A small segmentation model, trained from scratch: 14900 steps.
Rows from block 5, named by matrix and row number. Rows with one number belong to one channel. Each number is 500 + 40 x the weight over its row's rms, rounded and kept within 0 to 999. All counts start at 0. Numbers have three digits each. After the name is the row's rms in percent of the matrix's.
# convs0: first 3x3 conv (model.enc.1.2.convs.0.weight, 64x64x3x3), inputs 21-27, a 3x3 kernel for each
# convs1: second 3x3 conv (model.enc.1.2.convs.1.weight, 64x64x3x3, transposed), outputs 21-27, a 3x3 kernel for each
convs0.35 094:517478506502497422538497500505495486481496530464548475485490520498549515485484473518490472474461513475559493519510484498493530528483490465389380493296372475431476474453458484490457466445469
convs0.36 101:546625496542635621550549594467489507506539499521505393502524440523541466533572437505543514493499535510465531545526445520549464521541448476484546461468533522454552494497457468492512464470512
convs0.37 099:514527486496486514514504474472548434496502461541433470479514521534443537519466507452545525496577568487554560499515453508441417480430413555624535503489489476503519507498417548554461552572506
convs0.38 099:504511485411485538500513499524480473544553484481468456494495507501496510498493525520509477473534541473510535498511512474466525490479490542501485566491461483483475462510519515503494557499478
convs0.39 103:520545538504583553476518487474571594481491455576452450547459451488481477490416482484434483467464479461511447573412446553433464507514431511513536494529524497496483438443509499474506545429472
convs0.40 101:552515445512450484414383520546671575437496473578506463457464491466524483461587516525438481481562521557494526513476492483493474513515492500473475478425463515503494509533461511481456496545487
convs0.41 100:482489457555471482523472437421548602424557460492554568508461499493472525476537510589481599463480599476521484509563467480555491486493488510484508496478500512494462489521482462465525472455497
convs0.42 103:500391515504532519443661460536574499513542541442410575496452475507439472504503503456424478518452451591438534510473502505452491492423499519512503520448499577485474507531528496530524550505472
convs0.43 100:489482496553514503541508501474519438487541469502479486474401493491562506465618493534390564409733524361555477474517505435526494517524504511510477502487502544511479511564446574484463466423522
convs0.44 104:514537533489525478515539494450523463523547523511492510494489512491479508522523493511463486499499504468463497517479492515486461511570532525480495413429522501431464513503484571537524440415457
convs0.45 105:450461489548495413550562508487409431492458526525519429485446499524440491502445461470536519432549583479487566469483529504488520503500479457475512449478532483477509503544485468489535481487464
convs0.46 105:457471514509512516505519449521506489558473505495517506499498515493482498478500509488528517482475525494507496503483495513492466490521524503515524553530472504480488490470457430505564558505426
convs0.47 092:485487530481497507509514510510511539512543547491495510401513478408493500390615485455490515476476525487550507588496510564494508601502487503491489501529506519500511550542498562576545550514546
convs0.48 098:460510512525471492489505535567494518618505486484507468463480532527484569474475508463506488526495543497513509458482509546516531490493512419559596628518287467516571510532503578564468528512535
convs0.49 103:488547474512484471516446503452482495368499428491533545495502514512469476488519483471451461569511577514481514528474495551454496476526479542495508397609533473499509511484486349529616497488512
convs0.50 100:457470505462541509479523422474457473531481473513524467527538457532495497501509451476655543461575558527372479501488477467477502468503472517590459525468491563525523576579455487353517484502502
convs0.51 104:443440500386520515460496489475515527584533501465401439502496456495549450508502514552567518669390513457478490484488536452532509481518522523518507490487463527514502492517497509536506539467496
convs0.52 108:513494484500495490544516475514514529486518526544481490485492514491483519504510504511478473523484474505498505492516501504483497499524485485482480539594518484466461454479560417391482514515457
convs0.53 104:526522525551532482542503469550490465511495503494514482486495514514508507489512501494468496551459501510486479506509488502510524492491492498478473474484479490515504462515583483513523503458451
convs0.54 088:524594524559555489564554508561506524521432491449489449505462506450470510445507474528407521572424523556537524506498501523482482440435489517533502461490522515523544530553496525507453526484471
convs0.55 091:526533506479481470461470474516493493520483501543516498491511526467487493520507493475508480498467508480472520502504491503498534475486478475498506550537558513503487516512489441432408474490496
convs0.56 098:431497538516569508461476451498495518556463557485574540502531492507459478512460526546490481491423516512517457497457465494469454502484480493453454489457511459444483509505565497487490535567524
convs1.35 109:527514501486514530441500512506486496492493427543525520471485535507542537465503512467456501523467497488474446488503516476490525503511482502528555485484499574540473467533539479641512521628595
convs1.36 109:440508465444520498433510528520483453507488479575528482499494529507520496497530464483501502482504483489568525523525492516493461518448427486515506478541486498520487528525518497479525510493521
convs1.37 097:520508502546546518520511499508524503484438468496450403519479518528482472553529416531484394532463457520428494543550511504540476552554446513511501509506489472496450480443392491475395529571469
convs1.38 100:518513524480534533542554550538532489475516494531510487504478508517489489523493513475507511484486505491534517538551475494552523414465497511488497548512522485512511453495492482523506544503501
convs1.39 081:524511557492438494485477477505494529513458460512510441475572482560533483588431489585502497550556518525540531502455534548463452567492379511478475478530509442493458478515428522514480524493443
convs1.40 106:538550475529507502451494440418403431437419420448459471492473506555542512548525488529491431492362531409442482498459493537529564496517580517505495513468522523540476547508555530525538485489464
convs1.41 086:539515553537477545552481503481584553490578531483548547533523536475538528464520503516434478545512442481559419567503512501472465504494492494514454471496533503463496528533505517498505488471515
convs1.42 111:422565527473637494454653463519484475555467471438520460582625558565561562528484510465509523458421544526450482537566497525519497551516487542499462534504516475520467451436492495461496507514497
convs1.43 111:505505468555499499532534507544471485522447460476437509515501539495533466420489497488497600507505545483556474598440568549503536454524486481505484528508491510499486547512470501423421428395443
convs1.44 091:505531542488538538486502525543513506488509454498491569458461439477469461497444472518515476487509472469542449465422516465486479478506498470501485530561555540512464554593528490437406499483515
convs1.45 094:409447489506463502535516505551481444571568493515536552497529526544529531529534543459457496477434497502466529498473465498501487525564590488529509506547519477525501514410441474448436506454532
convs1.46 104:486486501500466477457475483479505509481485490501507478528543502513484505493488452510486532494533472502497528494534525586567544501532509438514489479476467517503492443483471509445475521507492
convs1.47 091:485517511495480542523448549508480507504490526467496582507474461510504428485530471531481542515479543476479532566368505518382528532367539532501519493497524499527544505480456432447426454433431
convs1.48 103:481515539490544553419499472525532496435556476537488452510504473521572520429518482519472515499502484459518552476523463506517454487528526434465502616605450400447500507564493397459420486481425
convs1.49 100:457459513510493461523470429550598508569621640580423494543495493532505503498479455532587547520504486512527501544523499509451483469517518548485492485560474506438490453549510660554449463476485
convs1.50 110:497464483547452553513480543486490527523549552513497526500594520535527480522592441507532458501636479475547477501559473452554502494492448491462493534487512468500447473482494481433474526630578
convs1.51 113:529493463600517514468434525493531527428631539439526447533465456514527548488535488495493567476632502485525466521511472530465519488507501487485481492547495495469468474569471466487412455503444
convs1.52 109:489504489506520518507529486492480468499502532505476488512488499516493488504472463509494500513500520535519470490517508470471454546545561515483484471503524493475489511509500462465503521503499
convs1.53 115:512528532477476474506542488500488481503533505536525493488521491535530502544497547493507503467499434473538479488480511541499582482423416515514518539495492500504495484510474518492471528534548
convs1.54 063:587488548523474563496468519467505463473568455497571558533599552493588503460492501493520372481447423486502432548498486529509477500444458468459467470518501489516474550493525547518557438488489
convs1.55 103:469473451537519521501491468463482483489470492502509535499505517505551504498485503552532506491494497472512516502486488503492508575556557504500468479495475523511511505509550462485509446483465
convs1.56 093:578479457464479492418507532467369462505473494446482449481494475543558523544505466516451555435510544466515459490474557493475489465451495510473531584517573517511502466475524399421504454456504